config = dict(
    encoder_arch='densenet',
    model='image captioner',
    dataset='close-ups of made-up surfaces with and without defects',
    train_examples=101725,
    image_size=48,
    crop_scale_min=1,
    horizontal_flip=True,
    translate=0.12,
    tokenizer='char',
    vocab_size=26,
    encoder_norm='batchnorm',
    encoder_activation='silu',
    encoder_depths=[7, 9, 14, 7],
    encoder_kernel_size=3,
    encoder_stem='single',
    encoder_growth_rate=24,
    fusion='prefix',
    decoder_width=384,
    decoder_layers=8,
    decoder_norm='layernorm',
    decoder_norm_position='pre',
    decoder_activation='gelu',
    decoder_mlp_ratio=2,
    decoder_head_dim=16,
    decoder_fused_qkv=False,
    decoder_bias='qkv',
    decoder_qk_norm=True,
    decoder_layer_scale_init=0.01,
    decoder_parallel_block=False,
    decoder_inner_norm=False,
    decoder_positions='sincos',
    decoder_prefix_bidirectional=True,
    decoder_connector='mlp',
    decoder_tie_embeddings=True,
    init='kaiming_normal',
    residual_init='zero_last',
    optimizer='soap',
    beta2=0.95,
    learning_rate=0.0012,
    beta1=0.9,
    shampoo_beta=0.95,
    eps=1e-08,
    precondition_frequency=50,
    max_precond_dim=1024,
    one_sided=False,
    adamw_lr_other_params=0.0021,
    max_grad_norm=3.0,
    ema_decay=0.995,
    max_steps=3600,
    batch_size=64,
    epochs=2.3,
    lr_schedule='step',
    warmup_steps=180,
    weight_decay=0.3,
    adamw_weight_decay_other_params=0,
)
Rows from block 3 of the image encoder, named by matrix and row number. Rows with one number belong to one channel. Each number is 500 + 25 x the weight over its row's rms, rounded and kept within 0 to 999. All counts start at 0. Numbers have three digits each.
# conv1: bottleneck pointwise conv (encoder.blocks.3.conv1.weight, 96x136x1x1), inputs 68-135
# conv2: growth 3x3 conv (encoder.blocks.3.conv2.weight, 24x96x3x3, transposed), outputs 12-23, a 3x3 kernel for each
conv1.8:519517523476445481506546505506485506481517494520545489514518484548543476509490469513493502508505527492522514557547494527497468491534508547477472513549538488445493469526514493404496495511481485513540515511
conv2.8:482468481506506473531480496515449508523472505538487512481499486488577458514525487483463541487509499466513509491526515475483510522515488497494464471534489498466478513487533492465510486524529491483506470516503469490450506495457528514479529508494513468496513483521479494487501487558486537538488502543488474488517491468491535555
conv1.9:499516494498501513543528504487515552444489513545448520513481499484493479512480532526547487506462468508516515571519507524506465507520490476469496523554509516461457509506509512482494513548490506487562476503
conv2.9:551528486501492508489452497451480515487519488497517507521470511500535496482560491478493533501529494527492471461506500510591545493480517511469549476462466483493503501468536482453511510479468502523486464478505502483481470519470490500448532499533506480556505490525469520518511477503500509515509480500508476522510532505512464478
conv1.10:485516516508490523502465441518504521499525514499496493501554477479529509538502502543509506462496530526498462482498519528482523448500494523500499529496518507477488497517532530464526507450468536473496562493
conv2.10:534533507481499514526495485515488508517481509531475492478519482498470526524529467538494481519526476429545534492528462490490482529519461478481489481494471509509517493489534517468532479506494474515516526490507494499463513498528498472502492496526463511517497445511526504497497475492523535472510511480479465503478487508503497541
conv1.11:551508565501530546530495532471476501498502539510529545513470481487491445522538550490528485503503486529498510513475465503559501466493516487480509465505528504516499477499486489489470510482490483565514440515
conv2.11:536491532502515522476524522469450509543495490493508512520521538522484508521532495532464490552506489542548454500442522466491560469496519480478488481470484549507443524524500523514475485528472482507487492465491490504527497517499525478525496473507516489480538507499500484512472511529526467535520457487470505540443556513474505474
conv1.12:482531493497532504466422514496508491550537492464508540482530514532513558480516526510505502461551457486481473565490523476508511543466517496522510492505521503522534475542520497553521520534437507495482511486
conv2.12:482506493517505491514481483498471506455498479473488501467476554486545502492533454512495506524509518478480520447482486517485475506481481511471462525510483460497507500488504485504461506498482516527509483498496499465440517498512508502495463473513503469468469511475531537482502550483496482496493519519487480557498487484516474505
conv1.13:480511482534496488480511516518534489511492524525531512452448521485512508546535519462493528516491478478486508510511503504474502510558468481541510505505493512511515476490482465496460504498520484502469535505
conv2.13:527496504519514519487511489497480455502464521493498524487471483468531503515545483471573526477523511488590543473491503488488494508490494485526502466518490491507463512494487448545520554526522487478476488475510513496516497485523465502538481491478538526486511469500513544525503543531537498489530546486493502477497463529499476535
conv1.14:541486479577503494495544527537568498483479542449498475498496485530498498473541532499490541487507487543492514531530489506517485511517476489498509474521512487540488485510501455499485468498489511511492508488
conv2.14:534460478508510488526532505479461494465495512511502489502513514479530488519530464485465546490504521470536539505509517485496526520505528459511487540498496505523504499481494492466506488494512490510497490487500498482505528490504510490518505490493502461494510499498523515467413549486492478546501484474495510500479490494500564538
conv1.15:502523500476507486543514471464503537480452483490523498537490480484481464535457521488473471453485510528471486473465509522532499488446480486494470507511475456495506550501531483493522510498507514507449512497
conv2.15:505538524505498490513463476536500523503536506488459469516528477494510507504518481514516459552506460498503473499486474505523512507502495493507506488520501512450512472517444484509505494535535521484504487498510514515538499496538490536504501559522530528507511507501536442463505468477502434514542516512479506491513514503492469495
conv1.16:516431495552511485534521508507536519510515449525478438502507518504486528498516507523520499512537478466513479532517534487501479522485513512521487498480494527494507579527516483489481488516557494512479466487
conv2.16:507514485513532527519522526515503489508469483558495503491506507490473520495496524463505475504491499490483510518537501506563509558510546490480510467511455502516519498478500487471512497453477488496494522488496498436471494533519506513497537501517521495477493494510471480478541527563494492526480482519503473491510516488483495532
conv1.17:491535491482479471515448486459484500516465528485510475497473474469467517502500505504486544474541498505505480541490542513516489483523466484497456507495483521493505557498474540521492548488480488506518518493
conv2.17:498519468546498521510497507530548570508506555500550520518533484488520506515511483465512462499494501465457547534555516517558490516521538527462486487508495502484495499483564483472514503582528457437475489474509518495495496517506513486443492504456486466531492469453501443499538522503522519515483483512521526529469483484519483492
conv1.18:489551505504455474509558475483471523512471502497488503501500567434466485495474441512508496507493512490470505512498498548517517472462532504524487488512509498482475485472486465476505518515539518472513513468
conv2.18:480485435498521509464504467482526541518478510527494458524541476492515484503508472475485566540509503544489468485519462482481506519504511522492472459516525533483483520504503568510484534455453491486497495524479448508524498508457516524476526511474466520496488527539530506494505505529452526497500480493506498496511460485508490518
conv1.19:530490536504533489477510492495467554478482484524479528507512471510481554522532429489525478466491499500481479525522506521463465523465508520518532490499491525489485544536437495526502528472500474494477523537
conv2.19:457473510506450563508494485472535485498515489561513539489480529477531471471495463510514461521519503542516508506518477482575499509554496506455471517529469473520474488485544471434475525529519497497479468477480539504516489532527489513505525508523535522522480481516501476483539488490523507527513492489510500468493491494509517498
conv1.20:509501537522529527483525537519493526465527533540495461506497500496493468518525517485512473460505505467505513528490548488477488515510505542461497482528457494535507438476518494510500518500505513538493521474
conv2.20:499510519501527504447483506530481516487486463525485537465468527475543489495525506484507517512493493512517472499470534476475524510492498518531500544499481499491467508485483495519521512494479483473499483497530475477489484523486537530526515470502490479469524438532546571511450495512504529506532489458524493466452515487509528517
conv1.21:502480505528498498511514522471462539537504500485504501519486456538469491468485478485517484483494489453480527445447511501471498479508522495456467493467480472517489494540542507486511506509487536495525555482
conv2.21:487491509496486538495523502566515539477530485511496516523545442556483492493476500503498525450519495457513500489467540535493530505505536492516532503444501508522530509528571527489484485526482501498484510502511496501517479507490502485464517484495507505482510519486474482501555474534522461516495488590523492536450467496513498511
conv1.22:476478499494470480509523510475499517560489476487546485526458481497539448519502514496548493479500518502505485433480498503536459508487514468523492487439519502482495515510526499510468502485511446526494537498
conv2.22:489535497544502504481501506508493478476530529507530487478531468522467508525492507508516474554523502545484545492460503504529509471502474454469456542436522517461547530463504513465530491486506506468521491506535515515518522529488537467465491472442484490479513503495486501535550480513526498534485480515459486491481530525512531491
conv1.23:482513506498502551494465527483526564487506493482478463509456484504495515487488508524462557493484489484505538529499518478466515471484481482439483502470532532503514474482439483505443512518470523523481518508
conv2.23:519449501508488485530522522481495512505484495500492474504496510451519550512472476470496521475495511505460541467551474489498486523505517557548511522495542480476538521491443495468482494513561508505484543503510502490499516475504502505488485457498522538479500489481543513495493522542488457510478457487487454506475479518466485513
conv1.24:495456436570467534471466489517529514494505528496449501469523481499518480462483517511454503501494532493511533535497496500522540494471507499477558486463528492499512491492513467486518495491478512506485475548
conv2.24:515482520495504462465535490507474479507485483533515507496504537521489484516520464460471543500512565471491517481536513449517539480481484448508528509518506544473509491472520524472519504524541509512479519515474500488518526469489489500542503494500532511459518508499506503442475542532460522440498547462550501533473481499482529508
conv1.25:513496505505471546494494475498494484432516530511456466523527447527515530513492499520507529503546519476533476488425495500511482537445499486508536475548499473517505513512501534472495501481511488530552478474
conv2.25:449472476489502494473483461488547482509449515488506496479505483491552490486530517517514486486513500449487468493505550458480521518499526507521510486525444452516449511514522494520528481471488465536503470508523466499514506508510499514519543492491476448536494511516479534509543472527511457495515524498528526461517505520504482505
conv1.26:470526491474513533475496499516491458506545506521474464553509500489482495492492517499463484536546519467518551533516485532504521520512472493483551467540535521522522498468462488530562511477512512498564500449
conv2.26:503511467541493470475495480502490483455467478468539513534565478496494485531480473502485519461535489505490511490523475512493507483510469509515489514502554482504470471489503476529513541505475557498458504492503514480528504483499494502511475486514502482538483517497521494455500496492493525499484489489510412478566517521535488533
conv1.27:499478488510463482458498485462475439498516532516488528477512507496502488492504461474534539486457528492455494530459505543520452493490463541450497497517474520523476495515493479483476511485482514515515518476
conv2.27:481512504519518535537560535488520518477457504486527461478515537462521484498455503480526517512558512511538483496498532468489498520463527488484553525534485473509481505512535490512502498509509504527502489468533473500498504497499495516500534492505490506494485473534432550487511507519523521460475515540479499494504501498517505499
conv1.28:518500482489474518476509522478531486507538501487477488524507534445448494507496485495459455495479477466525470457481508466568497502466499459512467491529495538500507492541494469419541485545476495542490504518
conv2.28:506496502528513474510513510499499508492497480499485513481457501508506519471498483512499468499541485471504485497482498515499519507508463474533515495508458515508506487521490459512483515484477512500500522530447576507503509475477512545461489500472526496505498521537510502509518446532503463497510502518520521520438499476486481498
conv1.29:520536532507522488539499513526536499500508487454536495493520459491505479545503465476515443491476482494502458537527499482480565534492524524517518502493545483486512440485506506526527505505500496503526449501
conv2.29:510510488482490504478469508503497495477484454546520498478467470491451541515558505493491500486505472484530518517557522501514482477498519529492502471510505512538463511501528483505544519543501460480550474548520483489507500515523504517490463506504496494466503534462544477528467537497478486506476503490497527499476541482501472506
conv1.30:521515463523461507535488476543492493491511477512527533482514468480492516511489474491552504524536476471507485520492496522497488520496494490478549482494461517505499452558476580524454547508503501507505492511
conv2.30:495509486533497553513512496520487526505503502525522520499520481542538470491478477437536481456531543515538522496480486488470474466502461496515540507501466474505476513499529445535546513517508515484460483501486482497479502499533476480522492441541509468460497501460502526530518534482489467460466488492489488522490530540495499489
conv1.31:506475512466515442483479493470475503497525480502462521502491497494509480533507547507557515516518479518501435479467499498511480520530481479491526528517490535510483478493491563481496467431519474551471471504
conv2.31:496525498527509472465468510510469473524512515497480536510507542506492475475494514519513502531462477516509488507521505472511490489481497485524485497521495491493521493458492468528570550468518468502514491495529462515525494499508483487449493482473502513467507469507476514524544468512490495468470494467460507488490559499484466513
conv1.32:530507527495504526487499547513482461493443501503498476504517540492525527517507442494457500490549504566481461528482536443509492512508484477509483501495481467533514504536537476572481481501486482509506499462
conv2.32:497529547500502448483516540467459500487503517483481483511482475469533528494462430536532505490503473520514532514487480506514525546542508484540513512501518462445456495497516491480511473530532489507534504499454499472484523485516496501495488531473512506485495482488496472479534530449496559491473549466446489511490543525520544515
conv1.33:516488491506513491490525492490509501489505497475494497494528514506510535467513527458461527522509519477495493529525500513535499458508495494515489536529474506496544489477486479498492525455533588521511498494
conv2.33:510487498518522510523462490523474487507523514527518460485515462508516481513526505423456521526515515493543446487494499465488504522521475471519483497460493512477478482444520514498492528521490527513466489486536549516500520477509516517464500475526505518523452488477513510484494542509449492539481479499500528510490536529490523505
conv1.34:505497474463456516476561483528497533539484495502512498484497518535539512521453492497487475476485489476488524475531502496530466487485500445485476510509588461514491520483489512472478514506487488502567525486
conv2.34:497484546505502508487499486489518505492487471464514516526498432489509545489466482508512512516503524525487502499528491523557518492529558503463451488565508495486520472502520466480470513493501467515502496485509485545487531487530539496499522492456468471503490505527489484519514450476445496536472484529517516516486521473492543512
conv1.35:539497474485530548506476498489475485498503458531476499523554515500508523462435480503523506512500492499496500491521495459442508474492495509489542502455493495537536454524515502443532456520478517498535488496
conv2.35:509472508515475547485475534461504508482514459478512526438534486504551467461482522514545428490531506522546506442516528505502499508526458500538476525455504531476484474517482490502492530502522488492504458531517511486506501530494491519559473480546498520477488498479488495508557504506533489501549511500470503462475483528504523510
conv1.36:499461484540510476465500516517489485519514478497486508501484471511525459472553519567547507483518479517509482478463458497497534528493488550507496538497543519504459480532507472460439526498488493477555487475
conv2.36:501506504521497502485517515470439507516467520543500529549546527522493473471492488564507514536523481553502465512526536484544477518546486482501463560468499533494549498505505507504507534524508513544539527482486481504456489507503495478525536521491507500492469534485468522461513540503477480503484513458481482554462533443510488483
conv1.37:507490512539509547461478493517481465488500530496458488526505515545533558446507520531468500526505454482482518542507524531554487512478510518500490489506498523486556539545466490425501471524495464502500478536
conv2.37:492503514510531544508534540515539499499457498498482452479446517479530462515521511488486545474499516481492551488530502473484510478482512540486530488531516475496465484487531477454465470498481506479524521515493483470490503482509464501491504487504489503539498515496505474497521519514524510511533474513453496495484518450476506498
conv1.38:492498515508475501508481508471493497531503523496489492524506497500460484467504523493485509484474464506480506506474502532497502504522436506503531485527503514448510472493506493496543426494484490493542521495
conv2.38:517504512481492522504491495494478471485505482512425476528501498533490492523497495523499489479515507450512523496541523543535489520544529515469519484495487543551506473526479470509491481483488563544517483510500499475486486486500509501524547538519533504579504549521537508494484503501497484520514553489483510504533470489499529468
conv1.39:497482521494483489497500502509462455523463483497526470477507524530499498465514478505469448501512526462491521461510501461551508517454512456472514493467490498494496490491520495507523489477546459498501483507
conv2.39:521533472517508500503508472551525496456510423524531477474504453502500532490495526536484534501544538553513491490503491521532498513532465455501529540470476514461521526483524537516477550505480455507477473493534462504478510466517527480495516501470472490445480537512496465482463476529495457551546477549519489507514492487488517484
conv1.40:485497452502514477490471518505495451562486470526479534506463502534517506525508527542477483519533500464495484487548486474525486513475500471507466470519580524505531495515496493504508515527553510514519535490
conv2.40:508530504495492527489523494493512522483459474463523515522514446493508522529458476473551492504497523504514508515455475504519471496484530511464491503541520511505508438486520476552532480488480522440484494490480490502505491476545497470507497501485496494499490525499520493494480498501482476527522495500490518486527529516450499548
conv1.41:537458511532488493495535519511506457535534550483541467483494484513551509521494497511484489535508490500479526515546496517442469549505514541480471511518535556456506509457484494497479507506580513496551509489
conv2.41:434481516480505506493486497470466442495505509535495450485487463479564471507444533491504508437491502430534507460466510526513517458478515503508480540500514522515478458515523475486503459473462518503455506511473492497513532505493510510469502522495479500492480466501476478515499493488494501506499479458519507528526481473467496542
conv1.42:459481518469490498494488479511478489510511523479493552470560486515487500505494500489506543450513469487436481510511524508473512468490506444564509507508454450514487489486515471470469521521503446531500521511
conv2.42:522498486473470499484494480501433516490505505517519505511525511536476464474456529455442494494495575483504516508510500533469503499504490501503504452505530501463499470484515504527467490495478524509482495485479472457525464514531458507507467520519535506485511509458479502520539532483562463490529527545504527483525519527475501421
conv1.43:519462519506541490487532506496492525478521507468493478495506526500519544513510486482516484505517513481497507459484449513498492568530507482448506482477539514517442540521510478465506474509488514478510503481
conv2.43:510511507519516449502527546457477508487480494532534555480522452502530516488498506529514488508518471525490498524512493534513496468499483450533511508466480486509497504506533531453513491486477514504472496500467522474464503530475494489517490515529470494457541528537509471521536493491467502531466497503463505520520488512533491463
conv1.44:545474496545529507467519466500467468472531543540504476543503472510490486507513471511459535534530465473543532511551472546488498472490503505491482485525494515521501478546528537490507462501477511482538496471
conv2.44:505539548497495512534519506478508478529483470490512516471507486506537505515513518464549490463556486454474470517518535521500498527497511468495489527498477457453471514490566474510521509519514492470499484515508464502508491473512471474515510495532538480550463563500465481505524507484462537522518473487528524451541446529477541480
conv1.45:537502490499520503529560491518503495514464534508504487510519526467509503521486508454510489461494547466489490485480491495533500533517483480475499493545497480456477490496422481469501474481498528486468472501
conv2.45:519522503557528498494516481535540477515518499556510506488493507504495497483531463491464514506475484549525478506479504491502492521530543508483499523539476527441463519492490493506519481517475442472488495486532475538494503510538501520482507540470521531453475478533490528471530458485523483508452498534493512467470537480489488546
conv1.46:496505499477453523526525463466542525506509593493513520472494454478505472536512524511479527485502504529460486475513544546520491484487491515487511500518473507472521460540475512496524524495521527525482457544
conv2.46:510476508507470520494468521485496532522518502535494457476504518505512550514506467505463499479459594466492588488494522505497508466479495496486468508485434493483500494503485522479528531508539454472508502530511463522487485540515479523529478459506543484461499503498490492530481475515493478530482502477500474516467512464491526510
conv1.47:498492500457515515507491433473523531546502543501507471485470477495492501468455490478498487474504530496497504473542481480476528495498489468498515475497529456512497482482502489477509506500486481462545466508
conv2.47:496513491427473459474505511450521513471494472510502555491507459515480521504509492472493552478506480472463499530501505492493473481508522515507484473488552492483564510508529538511485475531512523506492541478495498512516505454525532506501483498517527512516539467509505475452511464483549525505501500507524555515458497467505507480
conv1.48:521543493457492514545462484495461534493515499523529506499493500500497557501544450508448536540485533499462499485514516511505420478474516511505464501508481520562526507514502497520505522575457490515488488473
conv2.48:522540526488507533490527562534513532526500549473507489486496493469518502513532459484472512539494460443478515499493485489481508542479487501510482505513504466519492479428483518532465547516485480478480477526509493548514521450530472504526487498493496504499483479490492509498507499525523511476514468479499483456488540493502513556
conv1.49:490475455500514484488509492531493495470483485487515491507532429494502482479489458504538554558519533486491507467571489520520526481473482513506491492523487519566497507553551474531496527476506476484511497527
conv2.49:514514522524553507520526484522506549550461496516502504472517503461541459529517535510493506521506517501475500508503480521472500472489511498502496524466512494525516529524509495460496494492460493470502519496492509490491504467497505509543462493502488456539497549486541489491513503470509531444491521461487494450489517474461483489
conv1.50:515501473495467484506546508505461491512478486508510504485457458484491504479479469444510484478513498518475517490481519485487459529499468462501466520490444512460507488569527462520507476496482460500478498519
conv2.50:526544530557555502517519472492502521479535518502500530481507523518517489493456514496536508508530525465522501520442498478492520529507513526540448506476483502541498459524544472515532505520516485461528462501524521514522469550496495504533494481478485489478471538525499471531544492492499476501505498524478515541476523506513546497
conv1.51:485538493474502496527520509495535505548472501480530499503525517471488503525496476456481488528481539534506538482520482506525487480493512460485503486549494451466503503499519491509501463516466490535508479447
conv2.51:504522533518529515518477464486515527478509481477511515523502511447489551532491477507494494501452459496515484500481491518494536528478524493506539459534461523507467523501468507500496541492473463479522490518526458499532464486485522485486511495456513483496476511480482473481436500511461489524518449543500506470487489486513503514
conv1.52:539535480432553497522471495508533525528506492520490521492510480498513505451451460544489471526521552493460500486459506511494505514545463484509495467513479510518509545507472534526534504501534523503494507505
conv2.52:458550550507494503519474512523481531493491506452470454496517488492465495482508493502508523516480498526528525480509521468468531460513506529518463514498504483442497478517486488558478532501471515510511468511505520508519519509493482509467498526481485460508520508504505489529528461498518463547515476539479478517519536524461488514
conv1.53:489470505477509550481449482487469505475487500512506522545500504512521534502506491478486550489487493516521521463519501494500510452494492477509523505520520498561513508455459553483491486492540568523522509492
conv2.53:512494519467477496489502534502528505527506460469482477536523551477541488537459494541463479558507506549504485468498499506451522463527531446529492500485532493470470491489525472499481506558488470515518489494517475480492491520488471490502500510505527521497546467501469474513503482453515459527538501504509513493517515532468546497
conv1.54:487467487517523459489469469452514463492485517499509523488481572508462494496532531507513550479484468532462507441492491516498440524495497478504500526550517527514511474496511525502520494496441497509502480486
conv2.54:539505521506497525513474544499473480514503529489473492536517478481474556470499517463491510493519489507548527527462481491497495511506532496480525426500485491503488492460452486516480467467515481472489524456518470469504471486457483508454516491485498494471533512516526498493488512464510500486539465549461462484506466543515499523
conv1.55:491539511546452542547486475487492450461516498488489524534489466489539506508453534484434479482510461468499478498488484462463566537498491461482505517517500531561481488487513508487510491504503484485486494485
conv2.55:502499473509499476511458520496523521487474508443484508496523508441529480469484460489505502518513473499490492501523538519508506507464491489562483436485497517507492499499520502484461505554520474508510499531508499501468508489518468504490510535507466524511505463518501547561530504535513480512518507515529518463499522476493485517
conv1.56:470489526488458472482443508512507481510508506492475484503498497515507513500499502526529497502488510511502481506483477503548524530516488478490468486483563493528501535499537524582511462529475499478507514476
conv2.56:486519528479468524482506479470509497493471471519483517527488494464465529519497528461468535514506491559511452473516483514528471496470486504455478516495518507491511474501485488522473487480480479494493453516468485518494585492474553509520487474538501468519470528434509474501472532500463553539471558477496512482526497489517490502
conv1.57:511489479539520507488507498517503489484471518506516445504457521498496520520524495559482484510529486476483500498518526500527501514425500483526499493486447515492527491530503493496494448475511498564522525474
conv2.57:498507510500486525512495474533542514491485464503497482467476492474546478516466518480587509490519493529517464539472523505485505524490486438498501544557487496490474536483501513528506528492537515489482500473508463500515448537506506522499498476483511473519484511505500524503564449505499490488500508451513525503470502514503478514
conv1.58:525541474498511461489481501428445466454508495487536506479487468546520503513481477501496552503505502525536494500486491517484459503547450554486529467490465524492532535479524523509512494519495515517499502494
conv2.58:491502509496495519484466487488557510504500462462532509512475475491540497478518468543480513511457502503468501497522496474479506456505504495500496483506496492491493483494511497491487518511549496531462505507514485516511503475535483488522517489498464496436486474482512500496523502464503457534557460463493502513509540499473491530
conv1.59:493502503506463503511488487523459470535491508537518459541465500534497503534447476522518491496497465508498551492494519539497476491479501446473471501504440446517494508528525509493473468491550507529523507496
conv2.59:471503463469515475487487501517484509505517519490515499499563491487509471519476470514540489525489500533514461495477507518495512480524465515468485500538493506445480540485489502517504492534487480489489514508498512484548483471499500469472518496493480446518449508487488476499541537473509481473500512537526542497549468525474498447
conv1.60:463453517519449523500512525518546528490494502542486484499508504503455486482504532499499490463429511514522532505478506504501431527502472484490517516461459520509499504519509492490550472490495509534504496520
conv2.60:541495490508503476468504566500481482453527467503485568495512540486528521548537500471456465464519482493499487471479470528494514506484488503513511512506510529502497511463511499497489474516480479465478498501537551489536483540500472490489469494485483501487498447495527515505481498504508489500504467541487447470488472485545456527
conv1.61:473472486509500499481524537533475496452464550548495449495500545508509466527510483474452507483500491508468525553487536502451522505497481460478517505547447458477491515428499508461505514526491494495490521466
conv2.61:487475457463509477476523480478473524501530531513459486512485527501520449511482444505521540442527540514511482511526515471467536506472510477546501468530477516494469504525502503534528496520525514508478519533517525476509491505485512561489498512459503489507486495496479506503469548474553500467516502448506483490466499496497498517
conv1.62:493483495518515527527546488508541464475486493504492570488482488487487526511485516469506501473506460525461530480508507483502515552530469545493483493515519520469497474509525486529520528496485504531532503535
conv2.62:456478467520507487516488485520482500547543490520490494526499507546484469507498524484508455487539531503548496512497491514504454513529498504521509494497495535531496484528532480483523521532542478520559493534481478524528537494547524481513517471480474465493484494518484519512474524513444482505460474509525458496492474513508490514
conv1.63:482538516473475538497478538481503521504534542460480524499486490508470521554492522520500478493503451508474465458435526496479472504579424482479491484475508488470504477510503504500514482525455495496490522507
conv2.63:492495476520514518472520473447476499490522525499534507523539506501515482499487474491460497472499472492519504525483521550535486503525447498519474489458508502524495439489484475472532518474515516505539512520495554538500517445514505460461496484489502539517509469521489529485561470498520462462547522495510488512480525496525456506
conv1.64:515498496502485520462531496505551493496510534490496511466487465485525499480517478518519469495539501502522459477512495542501479480524478543519475496522506506503427475432483490477468514510504521488520511489
conv2.64:506511506501515491467486516520482481520464509487480476450466510475516523522530490539514481469475479524520466463527517494503504518521487449497518501537494502490472523484495494468491485527475482473505520472494488471492486486501477526473562500520487477509478444500498532520482463540490498480537493502495513509461551457499496507
conv1.65:458510526505489504529509496486525542509494521455471500492496460512526493472492504474521492461522467503486461422514498532483450506486456503486485513488486436440493467528512482487492519503514520474507494515
conv2.65:485481470480532490526490487487491481491520501498528529508540523541482495474458568495497529526453503495465464492487495506524470502485491487492493566501543495471486454503505513510486463511467490460471538479499525479523474511541501504493512545520527473491516508517479462502490473492502501470513505489499494476504544478468516515
conv1.66:517452499505488500488484503514447476474529531524511515491507517503501513481465493494542503476480493533450500517453517494467524506516491483474544465512512474565503456538535488500475503515484500478486463512
conv2.66:513496441480537513459554487476490503479497509499492502453484518521493434500496511506499504468471534479557492524493553532495484530471503513522474509498488522543507465502502475488498489504551527545483518501498520443491471513498481498518486509489495531500543549519500545492545515474529501453525508486470470518500498486518499479
conv1.67:520495521438510472563500511494525515527486500518547503523472515506558524511517490470473513509452532490504485486545487482562501470497537537503503523484520485518532516486509496508513477456509474497476526488
conv2.67:522504561508464517518479484494504523527515501510476458475489481495492527539516486516505515509501510520514461435511531488505497454508472529499553524503495467491502507465481528481461527531491490470529481459511469460518545513494525475483490489496532513484529492503476507476528482517541486489520461497492527449491525490486477503
conv1.68:480505521440507523502523481495579481525491515522510537523479481508504489483510532481537466467523533486510459509519474501524530503533472536549509502491533473507477496524474485536457510495522530465504504526
conv2.68:492470459486491513470492494502490520491503503517469504554505509514468516541509485448501572499468533479535504459466496475467514488488516492519535495483487506509458512486541468473526522495492536511521510521533493525495521444505523480493509505477507463479461481505537499532473560515479513488491483472452521491475559523503511526
conv1.69:514517482497512497489503521521521441541480451503487481489503472503492517491495509500511472473497466510487500503484526507507512503514473518525525492473501506495492490487481507489470534442509480544556504524
conv2.69:455500493514506514471542515486510456493513496509462526499519516528473490452524511485457463480512517499467495513476491535495513488458525488491471501478520483506461520496523485485529573488468466530513531490490523512486493500528526468494482510525486536463505465470482512488486517512470484490422492478529518522535540478519473518
conv1.70:487513500514472499516464487516482500487518505481496464520502485506464466442505515543508470497498549440475539506503467432489505525533457470494484493471507468513461468523480476518499498518485531476503515510
conv2.70:518503477508482489503490458475486514451526501446521534497483509520502496529477522504518539491518511459468493521483461517544498510506460469575488561449502440523471467523515522531461502511468499464466541484483514501500498491516480470503482467472479473475509523489532494497555503474509515505494509521505471535471523482520464496
conv1.71:477501512496474462492461542513496530504484527501529543494508521524489471485496494510516517469537485526487489481511530483506482527544515505517546477525478534527512488545528501504439518544499521450448489509
conv2.71:530541486475477480547515489460534511482479516498486505551513493523486522478472464479506512470549541493511480489503467496485464552520525507471534503518517547505478509501518542525484526489466509481461501505474532527505480501500507536518473514446503492473490511477555488532518522462504477509535518497531485473506501518516514505
conv1.72:495548462473498462489530547496539488482499527511526487532514480504493517436556533480496522505474468476484518535496501509490498500513485529500438486492577468493546534493489516515564492499470497460528494452
conv2.72:524540504489487481510516516515476508472470496482487463534540494477540491511552548525505537509500475493494514507526518464512510494476508497534501497495463474492485494485513453492466505479495532472511477465508500494431506488487470458490474489535513477474482519494545448507447482481508552552479439523453510511509514449565479477
conv1.73:527483537553504538487527518491488479512486502477494529478515515517477490488512506519500533478450535460476547524476509482479536487521511481477515507466418540467487506494524465533492492482508475533486543516
conv2.73:548474481497489478507492483535483517535489495520515468488553512470538463481450538528511464491496520493505512480482486501492527509484519478516508533482506502518499526497452513525471498551491511549524488482466511493526498512497476491486521489482493539501517481500526505504509523547524465500471520499503509466488511509521524496
conv1.74:482490475494470517481520481458503457523485498482487477482485521503520509498505486509496490479524449455492446495468510485476481528479486480489507446427495488493484524515513559475491457470472533488502525472
conv2.74:495483486486490490501507500499523515499513491501495474452521486549497482496465533468558517437540490499472484479505526500506483506493471520518443551460588514501518500495505489534514487475471465477471493480529507555525474489500495501505523500505477541550487459484473515516532477495578493497459484494522493511473526487521488465
conv1.75:511519533436512461480489475484514484493475515504492526517440493464490479482534491435524493498545468495520520482464485473526476501517528533502532514473521468489494493476498458510478520502489497494490526486
conv2.75:528500502485456466499474482477507513466479537490506532468510512454493468490495492460483523453505539475520546489533506489529493524552500511489517479483534470480540494526498500453487520515468517517474465514490497505545511479502530479485502483486489515511443526486548512479545520514540554525490490489509454474491501497484511514
conv1.76:507500532477518481449504504479458506503543489502462511511516463522541478458510490512494499476515490503467562539490525494506474512470527513478511533502460491524513480541545497493548459494484475455508484555
conv2.76:489450485507541485549504551538498488561470498493454522475496503526530481518502562494502511521488486478462501510484488477494485486454499470479483510509537464493476493513545491503468488506491513499502485465505457483494489497458496487470492477487511504513495495519484531476538495483470520471526534478506501455472485497481519472
conv1.77:457485511527508502476474478501498528556476494498506529541507511516505512473456499505538479536505469542457531479505476517546484479468521491517476512531480536488482577494501481471477491477481501540458520516
conv2.77:487518519493524543450503514526573498461530485506509470496469517544491498492498496494542514529474525483487484474502531503495513508519497471468518536478528528472509526508481491536477538515436550491475486445534498504589490504484543527499523459482530496514466502492489496530437497448529482508484504505482495496527471494467467514